From a checkpoint of a small image classifier: held-out accuracy 96%.
Rows from block 7 of a small image classifier, named by matrix and row number. Rows with one number belong to one channel. Each number is 500 + 25 x the weight over its row's rms, rounded and kept within 0 to 999. All counts start at 0. Numbers have three digits each.
After each channel's rows are labels from the 100 images, of 14848, where the channel reaches its highest value: "top examples" is what is common among them. Only what is clearly more common there than usual is listed. The data: reaction-diffusion patterns (Gray-Scott). In brackets: how many of the 100.
# convs1: first pointwise conv (model.blocks.7.convs.1.weight, 160x160x1x1), inputs 80-159
# convs3: second pointwise conv (model.blocks.7.convs.3.weight, 160x160x1x1, transposed), outputs 80-159

convs1.63:494504476508510532495396518520505481543529518485450492526501466476466492542508473541500515492540510556495498513494511495524486501457515538479532536522497529533505471483476489477486525490495491452549447494501514534461490516495474515492484468
convs3.63:524516484525507548519445547512464552492488526511501515489480479501531523456500499490498482525458537521513502504528448518501484502471514533521559540481501437502475536498513514525533441463482520520490497517483494565511510460498508483488525529
top examples: feed 0.018 kill 0.051 (40); feed 0.078 kill 0.061 (34)

convs1.11:489446527517514525491476501531516508495491515552549491530494496497484499497486530470492519472516494488515483489495531508493549470485515513468453474496509521512523504480518473495498536527456541533462499482525476478499492487496515453500498440
convs3.11:444499484507491532463515527473436520527517508476506468466510546523471541465488485471513475482495517521511506500510512510488509463444517504493527441464503488487501481527525512483503521497500439516501527485533466481525559542518484496491497477
top examples: feed 0.046 kill 0.063 (46)

convs1.66:472496551506488500512496573500507495464480483476535496511490490476513490505520550456495554532464475505509485499510537483519518503479525504453485477501526486483491506513529486512486502482493475501534494517481518471496500452488487483517512534
convs3.66:444497479501473534494508489492564471520498503516454494541452504498526488490485483513503518490520488505510505542477508507486514491482458499526507521550534511504458567513509474520501505528506506492473462501498513531480468512505489519538503530
top examples: embossed (69); feed 0.062 kill 0.061 (58)

convs1.147:509475492491530440483534474451506497509492486472509528570501495520506474511472451471494539480506515487467505518530503470459510510499522512490512480493480482500455508536491483503469493486531504516505466474498475528525539457465520493500509510
convs3.147:469488450499503492542520509520502521466486438528487484491512467517512482498481528518505491512505477489491508552490481476469505487482499493497489474467539536510516482486500537484483518469508518464463472446524471495504529454533489502486503557
top examples: feed 0.058 kill 0.065 (28); feed 0.062 kill 0.061 (26)

convs1.107:542488542484508507501508506503514480486488499522543521477455499518489528466487515464494529518493476507538492520469490525497523510507508503491489505514566510496492505485486514508500470513520457448506495508485470514538506503516532432522550460
convs3.107:477474496522488504486509494506497482517507481515480442506441516429504485478463492467500479518498510534500512501500507542508496475481483496541512498494508512499548479505478494490501520478481490420509487444512576498491497488524519475501510533
top examples: feed 0.062 kill 0.061 (27)

convs1.58:517489472485531464497519538476523469452523489496487504443530484501498469496491480500467506515499508530465452518553514509480516470505508490484520501502479545519499520535451512474489494500501508461472503491471517454454513473469512455495500491
convs3.58:498535488490478549489487521503481503457463545485490472452513517506517492424457478478488481503495505474455469480467510485519471508503495501478538510484474463520549460494481516458481472449513496506514513492518486519503474493523479452510481491
top examples: feed 0.054 kill 0.062 (37); feed 0.078 kill 0.061 (28)

convs1.123:469462483494486527485557489542485495537500498492521454516483516464518529518499481511498509471546534464494509518506508496506534528520498515521475469540484541473477473505492498457512543510477527485496451494521517492463476466467491495504482491
convs3.123:461459492493526499478494539544478529485505500502464505494517540499517537465520471502539472501537503465500517554454528480495476521499475493484515457452540497516507475488537545454527516497526484462483489486460488512462501468528528490490520510
top examples: feed 0.018 kill 0.051 (64)

convs1.3:488505478499508508492476476503502513497507492511482502546472504510494470507507472482510482531498497491503520518526500457507492467542467552504508511509511528456506536481495469503487503508563467472426472524472477500495468505492483532518481533
convs3.3:478479502505473506497504497483514510508498512453446510471522493479502511465497530486480517514514517478538523533500513530525486483511564518473497477488521539523536515468461537498536465515491523522485519469504487522499574507505491490494512518
top examples: feed 0.037 kill 0.06 (39)

convs1.35:434511526478551511508529515521551539505518486472495493474511536523514486475486527491522530486515502467536477494483500525523518499496463492476501454542490517471507506521504546498513483549493478507496503534537473474499505489505523520477491508
convs3.35:515518483476498517526493493493531475496441467505497490508518471530498522492465500516527479538451551492498463485480496480530504491554532489482528392523495486486506503466472564481493487463508459494487493473499444522475508494520498494478517522
top examples: feed 0.046 kill 0.063 (66)

convs1.118:540523485497520524503548498459485496442495525490488529532490482517469490484458491518516486480561542499487521519515508514496525480484523516513499454529471477483480496457506533491514481529455488531502483484502516517529536511514500473540509496
convs3.118:509510518476490489550520480533519473515503487493505529492541468481463493555451531504485452508509489496515492519524533480488478497521466480504533508478484479505472484532476470490509555502491507514517468504497452508502515487496497476497540513
top examples: feed 0.026 kill 0.055 (34); feed 0.03 kill 0.057 (27); feed 0.037 kill 0.06 (26)

convs1.69:492492465492499554502494498474469474476516473503509494511490512499519508497507507465515508519462473510510485526535506439458477520519474471484488503551481490520503488528550492466504489505535465503470509464488503531534487504502497492514499467
convs3.69:496503480491513499528494513524462502529538533519532467472521507456507472422499501515525466443481460482502485535504500510518488494496505518499524525502547515487520495468457524547530557484559490492501515495541479496506575476472517501500492468
top examples: feed 0.022 kill 0.051 (30); feed 0.062 kill 0.061 (25)

convs1.16:486538469486514499495513480491538480507502503493501497516528490531473453531490489478529517531547534523460476537506505474498542501478478503486513498491512518532487555511522497515537515514480509515501515481522492503507532525481530490527517444
convs3.16:511519545510463511525503474472531513535482502513514472481495482503517530483507482470527459487508495502467487524508509480511431485468474487463489465490509551504498524517450440472466482487508496529488468477490491519488494502539531477530514511
top examples: feed 0.018 kill 0.051 (39)

convs1.132:512505483517533495515474509519509531449517528525523495487541491502505511492503453491538539515517507471449533513514470523511530504510517524552512472492527457515516514496475479516543526511524476448509528501461505465497442499514533471443539468
convs3.132:527474472482484499479477509478484459527517519501513491476455514548504511537485435476488518513508450473505494519457508462519499494483476532469471470470500476481495493516507529498511565491513543483522548488522511462481472469467506560478508482
top examples: feed 0.062 kill 0.061 (56)

convs1.98:429493506463510480500474488502555519481511483522512501526528524522494470489526501458482504524512505496515473452554485545477488489533500511492524524482513478519511505465518459497543521506541513465493437494495486493502519506499514452473546500
convs3.98:503446544461468468510512555482496535535486504485479516477486493547521477511456501499511542503482463494495493518544507516505494508489518452515467491496496479507494544512493496504501556478532523516546512487444518503506499492456479553482526511
top examples: feed 0.062 kill 0.061 (38)

convs1.33:422525466483557522501466495523482481523513506538521498533489481491503445498515481498547530494524494505486489486508472519511520570496479496496487497506494463493484507513532473494491522473515489484484527510475485510521517509474512521489522552
convs3.33:472488492475491486499502493468527494488467495471506483502519478458502493483504460487468547503504544530541515525468480513502478496516502469497519474489454438497508514482487546498456484500503483477489487472503519481485550512519514477470504496
top examples: feed 0.046 kill 0.063 (36)

convs1.122:520505503511509483502540488472462516526490535522474498495524474502525495515531501492528545534506450511523502527495512527471566478494512488478461534489467520509530526470490529486479515468499511506473523452461499492495496510498525523524501499
convs3.122:495519459483514501527483469485523475466505497519516517497506463522520480494524478462520543484504432482500525500507529503492503461520462524468505494515513472514483567496510541511506495466517495516470501507522416495526473536495440520507531523
top examples: feed 0.018 kill 0.051 (35)

convs1.75:520460510475489458504495490450521489527527504530516496539541501519499535495492505502548496529511492521475481482514457501528513490489510488511541532512502473465440457498513486523497497538490538481504478484499525482510460512498498551494534496
convs3.75:502505475489528456505514503487511536508517503518473504493527541519490550424535488471506498489496491482477542575500492545454502553480501495503503534510463481504509489556523519490496536485528472507469484488508485446514466468490477479495543530
top examples: feed 0.034 kill 0.0618 (43); feed 0.058 kill 0.065 (26)

convs1.105:487506487498483467469534513532530485483502490502556483511527483525485511477550460481505506503522439501458481505506487514503552469488521519507478512466494543496500483515495509473510525493521518519500495511521495476461479498491539471478537504
convs3.105:521481510490514507441472538496491547514463536486532524516441472523538544475501498425499585524512487487526525495484473516484485502500497505500537460460494512493503543508521504471502500516481461470509478503486457564519448504454487508466475492
top examples: feed 0.058 kill 0.065 (35); feed 0.018 kill 0.051 (26)

convs1.41:521515480489534510470494508483477490475446490478493513466541447496544510519489513505483538469478536476488509472488532479507536500467516478502506538495499455503516514504492474545475529515500502531475510438494509452511476538484458491512512509
convs3.41:521426507459541472511484481493483523511510507441491511535514508505503495481473485528535507528505535531510485485521502503515467524529450499502505453464535492541499498487455516463519521418499498491527498504463501535508469501463484504545489430
top examples: feed 0.062 kill 0.061 (26)

convs1.50:464470496479543544532518487510486510481496501502446520517489547476535526511469530478494519478434512440529522508498464488511557477504486518481519479486493484488518490497485488469495503506531467502476487553459492462547460492485523469493536519
convs3.50:517483487478509507512463498472488493496456437493461469486493482561525484508455494500473488523472468501472503501524530477517517470491450486499487517507493518517491465507508435559475471517471535512468486509517424515483490486516503492482538518
top examples: feed 0.054 kill 0.062 (33); feed 0.046 kill 0.063 (29)

convs1.113:504512503488519485469489502530516513522517499414502543509541525495481506520488514496509486498468447474473490501500496468463529502494496506497485504527501500539498560545481505481516463512494493493505495494498504520501496475505517455453497528
convs3.113:473491521485477499470490509551494482487471507478497544499492478521488514471506505470489513484523512485509474575512480486444487578513539507487528505491481499556494557505515482469461491500463484492484495462471538516486520518529493521482491536
top examples: feed 0.034 kill 0.0618 (43); feed 0.046 kill 0.063 (28)

convs1.2:523508537481502517491477497495484496473489511459479501528478520522501536474493517499518516518525470475487484493531489513518514469485515508511470498443466478496488483530500519521465485484480479502485496353523522450473491475555491496490566481
convs3.2:500492486498483527467497533527468477462497489513472472494480516458527516514534529459519425503488506492477468519470484483494532515513469511534495497472487551492510490544514498463476477527447507485503530469494512510515512480473530471494541521
top examples: feed 0.034 kill 0.0618 (39)

convs1.45:479542504469509517486499489499524499517499511517449470490529487506501486519550486512433516515494546484474476479468511494483490524485508510550487551499509476490487495527487490467502463469516510481484470480511482487500483477484542498428481507
convs3.45:525471502503485511512499513487495468481492448508483496484510512504500534469518516548485476492490557499531495519537513495516475530495555519493494484501510455505456465465505467546460540489494528510505514497549512481496529544477490505518491475
top examples: feed 0.022 kill 0.051 (25)

convs1.77:485483523512519476493525514482453482544522479500501489528480502494476518475509567476499484500511525537505517461472538457537513473504520512483442439499503522508493466513534503525485494505505494492515490567558474507542503469506512456509507528
convs3.77:496493493507509514490504525469505501521577500484512502513503528489516503477550468494502499444507490471514439537509479509483483489489472447497456469539473484534452456499496505495489504500495480505470505543522479453489487484479501475525524503
top examples: feed 0.078 kill 0.061 (32); feed 0.054 kill 0.062 (25)

convs1.154:505493489499479536505491466478537468515500526542479524501532469525451478495533509490475491533508492487517518489472490521496551510506520475510523495492488493484469528513499514536502534480501486511516493501445512470486489535525477516474514433
convs3.154:505521516502491497458477473484523476502487483502532541458482505483510475500515501524472495503526504512478492491488504519484517515528510484510510543479531478471516528527516513471518466492500430517529487510513483479509532491488504478472525533
top examples: feed 0.046 kill 0.063 (26); feed 0.062 kill 0.061 (26)

convs1.6:543511553486532459458493511505487473489502498472496512488533510494485512553510525502500493511506507502473473526536491485502464499537509507456501504519452542520498464484514511521513498507479500474476502472473499461508473487499530524498502475
convs3.6:484450513504480477478482425514568488501511499504470474484486537516518488545487487493462505525493525504526443473481513508467517526502504491513532500508514520547514483510514509486523488515515534510502495468489518498482508496503511446502477481
top examples: feed 0.062 kill 0.061 (39); feed 0.078 kill 0.061 (25)

convs1.19:471512480487467499477463550489526508527511483532451485505426477462520498515489478434501485440523515482490497519481495443489509482496474483523451507549483498474510470514523477451481482484503492489557552481490491581481495547449500471470482519
convs3.19:503494506469476481499576456528482443519493525495516500508498487507502499506471542479464510493514552454468539522481506510525511524487490497563550495432507517508508485492503500475514487504473495540460464520479518571428482487529508502471453499
top examples: stretched (53); feed 0.014 kill 0.047 (44)

convs1.38:499533484496527475467508404495484493450555483516468481477518544488471490519522517495535515484536464501470466513518475545507482448496490488508455515449494511522514509494474491485477549521516502518564508455488471497503527480506479492500487482
convs3.38:463486524506500499536521493496519502510474535520508514468500551495532481525482501506533478509484525471526529485476534525511517476496477510493510464536527575491543520468490492483496510455494466487507490472464448524520462547459487491471482545
top examples: feed 0.026 kill 0.055 (67)

convs1.42:536516486502520500482527514503483520514534505495472487476538488536495555534551520512490481451516490448486486492446520531484500532483535509495494484535536505507490481455538500489464515473510496497483455487500492453479495488471506514468457518
convs3.42:528483502511517496459514538511472513465509475515472520492509492496506506467499498495520521507478507479534531504481491506515511479520486507518508528524518460484499486464452562529511500443489470497463501507476524512490491515477488502513535475
top examples: feed 0.078 kill 0.061 (44)

convs1.70:489506491499488502503517454516547485515544489522479524504562499509525474457489452514492528493513507511463535498500489531500535510501493506516495490489518480483493535482484494461520482480487477482519483551522520455475485458507491467477516505
convs3.70:503497508484508529513500452488502503474497485464521506561514507508470449554481532473500523498524489472497482517490545496508503495496469503515475497509490455504492483481515512495494521498504534499525495495493472545492424482530482537490521511
top examples: feed 0.026 kill 0.055 (41)

convs1.150:532538443512520521535494544517476483543514489512485514524494488483475459486467490492460485482540463507501517495489525543504485537496501483501472509510560527511481540487477482490482481438493492461507482504529510523515490498522497500459519511
convs3.150:520456511477508522486490537505506488499508463477512506523483480550504522509462525506459505457467510490485531485473478496526498496533529465531536505462517513504486474533518539482468537478511508503522474486511449498475524531473474527538526512
top examples: feed 0.046 kill 0.063 (35); feed 0.054 kill 0.062 (28)

convs1.127:492501527474494493476505479495474523504527484532486501512485467505460522489511476484536485478512445529440515492522467480539498537488533539498468504448463487513505452478482502484484484513495506554526501502467469505469489475475527478457485466
convs3.127:526520512501494498489534547497450505497483517555464471472468492542527522466512478502506489500510509470512514535523474522502439522508512537520502545453478443478493493530518458482481478515515467503520552466495501506522503505514539515499493514
top examples: feed 0.018 kill 0.051 (36)

convs1.119:521525494458503556498464483484491488508555495480470450488505543514491507516503494478498468557499492550458530503521485497501500509466500500490496463523499435514473499500495490537508482532532531492503516505472469545532490498522507460480503479
convs3.119:474503533525493507479466522480529513511558501485544500502496474509490530461479507452500485504494479527468499489526539482482518540546523473580499485480483521515536487493506533485496451510515504472469523484456500477508486482462514502500499522
top examples: feed 0.054 kill 0.062 (26)

convs1.79:522499528496476544477462517484486461493514529529514492523513534454527556523519508491530511533487493508458475526470503550468526482503499461544487488508531482533501503527495461525499518505498504492488506523488516480482518517495537515468512457
convs3.79:456489531458457526477479537508469534484502510462403487504498524507492483501491491484475528499521487537530535514540459456528503491489445519493550471494524493486513493523495451505508519471507549498477492491485492517499466517483465501512539478
top examples: feed 0.062 kill 0.061 (34); feed 0.022 kill 0.051 (30)

convs1.103:484473539487464498480490527530508527481465527498486525481513484509527515457477520454500531490476534493495477485479509548519486502528515516493491524494486488542549516525485484518523472516543471467493500465500509458531503486487528504497475487
convs3.103:493518544478471515499502485546473480516494563476497471504481483483504516456467470483511512485517551469554514486477537479553505468537444513456540497451466477510537466474504470483535510478495477501505503504478482506513485483501523465519496517
top examples: feed 0.046 kill 0.063 (39)

convs1.4:523525491530464486468496477470487516451494532463537478513510497527514491509451492527519517544505511489509509512517527499502526494455488486509503528483507533477487507506502510547460440538467504526515527460506452488500497481507487503476483492
convs3.4:529512508544437518504507508520517493501508517465508513455528503552528528515502525500558507468485476478441470518511473470514504510507531504497508480475472466496479484474510504522547449534516531522534496488507440456455487512502500502497503523
top examples: feed 0.018 kill 0.051 (36)

convs1.115:520516509450526534483522516516529479601519475486489509496487507506455477531518492533475514456505527506557482472524508551537509500506547515513513522443468490469484523505485488499548491494523484496467478512517507494547489527524493516529473491
convs3.115:540446465536476501500531494485524502514523441485502476543514506418517485537509544522480491522461476504528462510488514489454517526501487536498499523498509502514473457506528533526494487549507516493496492490518491509512501514460481538501527516
top examples: feed 0.078 kill 0.061 (36); feed 0.018 kill 0.051 (31)

convs1.0:490491477515504500499507493490483500486479495520468553497534498479463466452541510530522520481446515468447465487482490527514472521551507498490513478515538579461475496452548499465475498492536526488541521493537510512538510496501502510516487516
convs3.0:558495522512457508466478483513474533494457506484506543519524514518472497506519502467534505515514486509518474524484504480494540498450454501530531460480523514516484515494551526509515499507515480515508461516546525496514536521449521484500490505
top examples: feed 0.037 kill 0.06 (33)

convs1.136:486486496479480451504518468458510503520451496521529545476484503500464496517516498527479524520550501554501484526467511551527514471504501531517455474512483490474500473504531484501505457522433536477511499483538511519518535484509490520505526493
convs3.136:522478499478476481512468501510475507472528504498483508482492497496478497513535493539490522461521492516481446511526460521515517570475505465498473489517517515487505526486463492543465479514554499501453521477530459496510547485522501509513475504
top examples: feed 0.034 kill 0.0618 (53)

convs1.124:531520535503494496534492516510536466595518477513493487524487524550503527486486503487521476503496524497489492535468473510495522485542491515487499495477485477478499489474487499474520518521524528522488495531491505550557502518519500478500535454
convs3.124:484464518517560476501478496488514493466500532525511539497463495587495456464500483551542494489486522464476460505518508510519474513570495526489501481480478466494500485497517498523546542529500492498472499530492531529535515461502496523492480489
top examples: feed 0.078 kill 0.061 (57)

convs1.29:507505512532546509498532519499482504532534520483571499513478530494567484472491528475490492494508505506515557498507531496524544499514520472465508501477489516491487456517519497492513473492522488549465524485515523481493456476464460523476479502
convs3.29:505520487482529461499493555502527422488520506486497523522461479480536538454510441504504495505521450483499530509505540495519485493471498527481517543500495499492516474471519534493514491507544530489515447557468480495512511469470532520495529498
top examples: feed 0.022 kill 0.051 (26)

convs1.116:520473446535501506512473528497479500505543523512447502508507476521534501479497496492497489428525510484493487507476514522479516477532504566505504480500507467497524506521487475496466451514486499512486532502555490482495528496547456479493478502
convs3.116:519480518478480527448507516491517493531471510530539502475484545489524484484467496458526496506469528544457501483498466534474491501480488453493472517482512492502514494549510483544494485491544467484455534472481514522527509508514519486484499505
top examples: feed 0.078 kill 0.061 (43)

convs1.101:479472520511526525531520478554500486477458529498504498500465484520527536492493494508470484491478490493485484535496496510507478498482460473500507474481450502505485515536492488474493507507552500495540501551483501475492519486452505465454492500
convs3.101:502490491517474554479519528516426482452518524519455479492490514538494506481484519494490512520486502556490513488484539521526526498490462522480476533508523503470503504478489472510512496490515460443470505505521498528486497451525514467483483554
top examples: feed 0.062 kill 0.061 (35)

convs1.27:517509499487485470500519482476503526527515486433519484466492518500542515526511539491483472478487518484500470528508518482511503489499470498516462501536484504481519461473529508506517530499536459476488541445533457475526512488487468533515501467
convs3.27:495503461495546518519505500500477530556518488454532486485496540496508532478483473480489501486516502541494531517461448502541464476490459482534500437470524487522514472436501501476501520463538503523508540494473531522484533480495494527494473441
top examples: feed 0.062 kill 0.061 (38); feed 0.058 kill 0.065 (31)

convs1.68:544547485483535463503486509478477524505507505546508458529533500503454525489493519485484510504466507547544455503504494527492497500487511484466497499523499528481469467495508496508510503524510525523510484494543478495518541498508508505483520503
convs3.68:551489539501482526486513516526512524456516516512554502496502500493470471502465483534482470456461515502495502500487525484504518511485499449525533492488471511528477512508544517481485482480496476483505512511510511502488496482517529440486509481
top examples: feed 0.03 kill 0.057 (35)

convs1.12:497536502499508500453475512533534504490508479486489508476504478523501470490511531510492521514542478514475510520535493481510520515485520512521504503494491480481469477510460516511478500484523523478544508503453465499491509472453515498524527475
convs3.12:461480529509535479481495527503480501527499497452476468501500535500454504532473487493486457473494524505521510478516475467488504477529489474466486523513494518482544489491505460514528498505506498440502503500427515498492486539474482488480480515
top examples: feed 0.078 kill 0.061 (29); feed 0.054 kill 0.062 (28)

convs1.55:523503514498532505477506488492484515530495484443520494532487483566489499491502536464461495470488498526469526578499517444534509482458489517439465518497569510524523525519473537495492473493501483443486508507492506487484450489514538496521487536
convs3.55:523493528498516483484485524582498483502528514486497496502458493499454487507525525518515466516524505495507526498521476477472517567504490506531483473508554529493497490509505486512538501508480506515499490493470493472495510531487523487531497526
top examples: feed 0.034 kill 0.0618 (35)

convs1.34:546484508519530443488527480456493497510506492504490476513482505452529501493513468496452496485480524477525473517473524543486463497556491540532490470481513524485540485444488437498486497504519501480463505532489482485483503484500529480506474525
convs3.34:472492443524529457512514510474517487472496507484536535493499450491523494523490558501489513469503506498530497508461482501492469526544544482468510496494523536498487486505494536493538511504527494459447497508547501542476482514522514484529483459
top examples: feed 0.046 kill 0.063 (33)

convs1.61:512468541506489467517529516490504517481472491491509475532511488467514501528516518472509464524499455477502482470458471499534475553492489510527508528484506490495508517525480557505511471505508544530520509506470492484489519478478497494519431533
convs3.61:495490477451499470558479455513444468551468506467524470508531464491532546541480513492494529506514460514489474451518488473514517481540520511522527478494464506522513465477509477494506460532487508513528506538504532511490497530503505467488517549
top examples: feed 0.046 kill 0.063 (30)

convs1.104:548545475514494504474464470522461519521544438489480523494529489493485504529474527470469525534499470468510487562500496475523511477466495484477470523499478511531507570517463532506519544483497469471496508514515500479518485532468482495490468519
convs3.104:508494504536480501494487460545487539538449502502442506528506514531530499505478480436538522501468513525479483519526492518494504498524475525512464509475496552505489524520490475501501499523527519486491444466535468501491506467494489518449510497
top examples: feed 0.03 kill 0.057 (25)

convs1.30:557512499506517508526508511518518495481530521471519533500503458520513537489459524464477445477525504485512450485519467507506549508483525491488468486479489495462544509434496545527527479485516473496503501492513468517499497486493503457472480500
convs3.30:467533508537500480518531511447499492500510526462504481487472530503493469506555476437496488446479518470488489484494497507487534487473470503513501478504518482497449501515495496476466464535503496469476492481503443533493502471488501501492538503
top examples: feed 0.054 kill 0.062 (29)

convs1.141:488515501502507579492484511494490521494527474486478490536493489492511504460523426495511488449493499472489513482533499514528517533507477524533467486505539431504508535506555450529515501494498497515508488522538540505514485481510520437483500522
convs3.141:491486524515475512508564514533547496455486486520465511507492522520502440503500514461497520513522514491472471541481471521515517536474547489502436504499541542541524498524524523509496477512498472474482506489503474502519522529527513417491532541
top examples: feed 0.078 kill 0.061 (32)

convs1.54:499516499485460475490484518458514487507540485500485470481529520496509521469513469391512549490497510492497475508493487491484485496515510494477486520513525494476491503491498499514515434505527498514482475559506514451499488483499505532506428463
convs3.54:511513488477531515539509543512461490555505501480551551508499504546513496504486440505464511488520485499475550516487525521483509464472507510476532548521513507445438513502483500493494503469522507499523484504525524479450476499536487500470491478
top examples: stretched (54); feed 0.034 kill 0.0618 (36)

convs1.102:453498507487516503500510552492537500520512455540472495492537493499495498467474492515517535499479560491548469492522491543501557481485506484482495491504510499485494511482496535508479493508485519506522479507537473519488489516498486524518491503
convs3.102:486461399496517493476527470494519553492508489494506516510491464542498549509495482506512522522492507503501509512483509529488479545484466535510515519517508491499534514492501488481473511495479510473518502489466522524529489497492472511534519484
top examples: feed 0.046 kill 0.063 (41)

convs1.56:506483504484493498458496483503468530497531466467505460523523497517464521487492477494491521569536522444513469490488514488525526521473471519493480510512482507519518500499494537503485477529494528531482488473483471568496492530484484480505520514
convs3.56:461477456473462489460532493510487531486529497491566546490488475494472495502522502474474485526479537536553487474462465496562447508510490479529507518473534509553533445533490504480524496502494521552528527488494527497497467462491474531493480512
top examples: feed 0.022 kill 0.051 (36); feed 0.062 kill 0.061 (32)

convs1.39:523507483504534495477500505486496510483548459491500455490556469510492458526540492454524496518490483535507511533494575542524462524468505545504484486520492519542513513469464501528516497481523498500491497559486503520487481501504517512543460483
convs3.39:510491499505501536473513477456509522494520462532514497530507474468482520506502494522517515532527504521504521480511472502508506507479486479470480512505494481474529505506537516507523518452517529516535486503485524521470526499546547496458482516
top examples: feed 0.026 kill 0.055 (39); feed 0.03 kill 0.057 (34)

convs1.8:526476480474506540502516476533509507512524478502422487506520497514495496481490536507487517495442484540503486474465515472518543571469498494481521469451504471492497514526524514487524504507484487495532516512462502488510524523497486516468527510
convs3.8:511453500480526478456520564449507503495481509479507494518486550471507546458488497517489478547535457497505498527495489521500474479516463503528515506490526487513504512532488540493476471501541481466540521509506511499512517498516462486521491479
top examples: feed 0.026 kill 0.055 (46); feed 0.03 kill 0.057 (29)

convs1.47:527498505478520514533501531479515487516531490516510500490508498535510522514497537495556480503522460520496487516470507494482521486553501508560447551499507499488481528509590527502457501465473484490459543487517492478491484489530516476516496501
convs3.47:512489465524519535462500534508482486486526500521509449494522484518494505487479489499473480499516498474494494503517500510496522497510477502480492525502481510494522473512497493484529486513456536493490509485512488522499474530478513493488493536
top examples: feed 0.054 kill 0.062 (47)

convs1.143:495512486502546488557473500480476533498501500511531471527524461506489512496468523525477522499515468472496448495486482522543518487503517511511473538488486513431498498476523483569521516492476504472503496530518515436520489506516469454520504472
convs3.143:537509522518546445528505486481493487556518494484453486508517503492496499496528507476469529466521451466535473466498522474550442536488474529468494470487549496508514517503521515507504512513497467485508492441522509497462523571472518509516496451
top examples: feed 0.054 kill 0.062 (32); feed 0.03 kill 0.057 (29)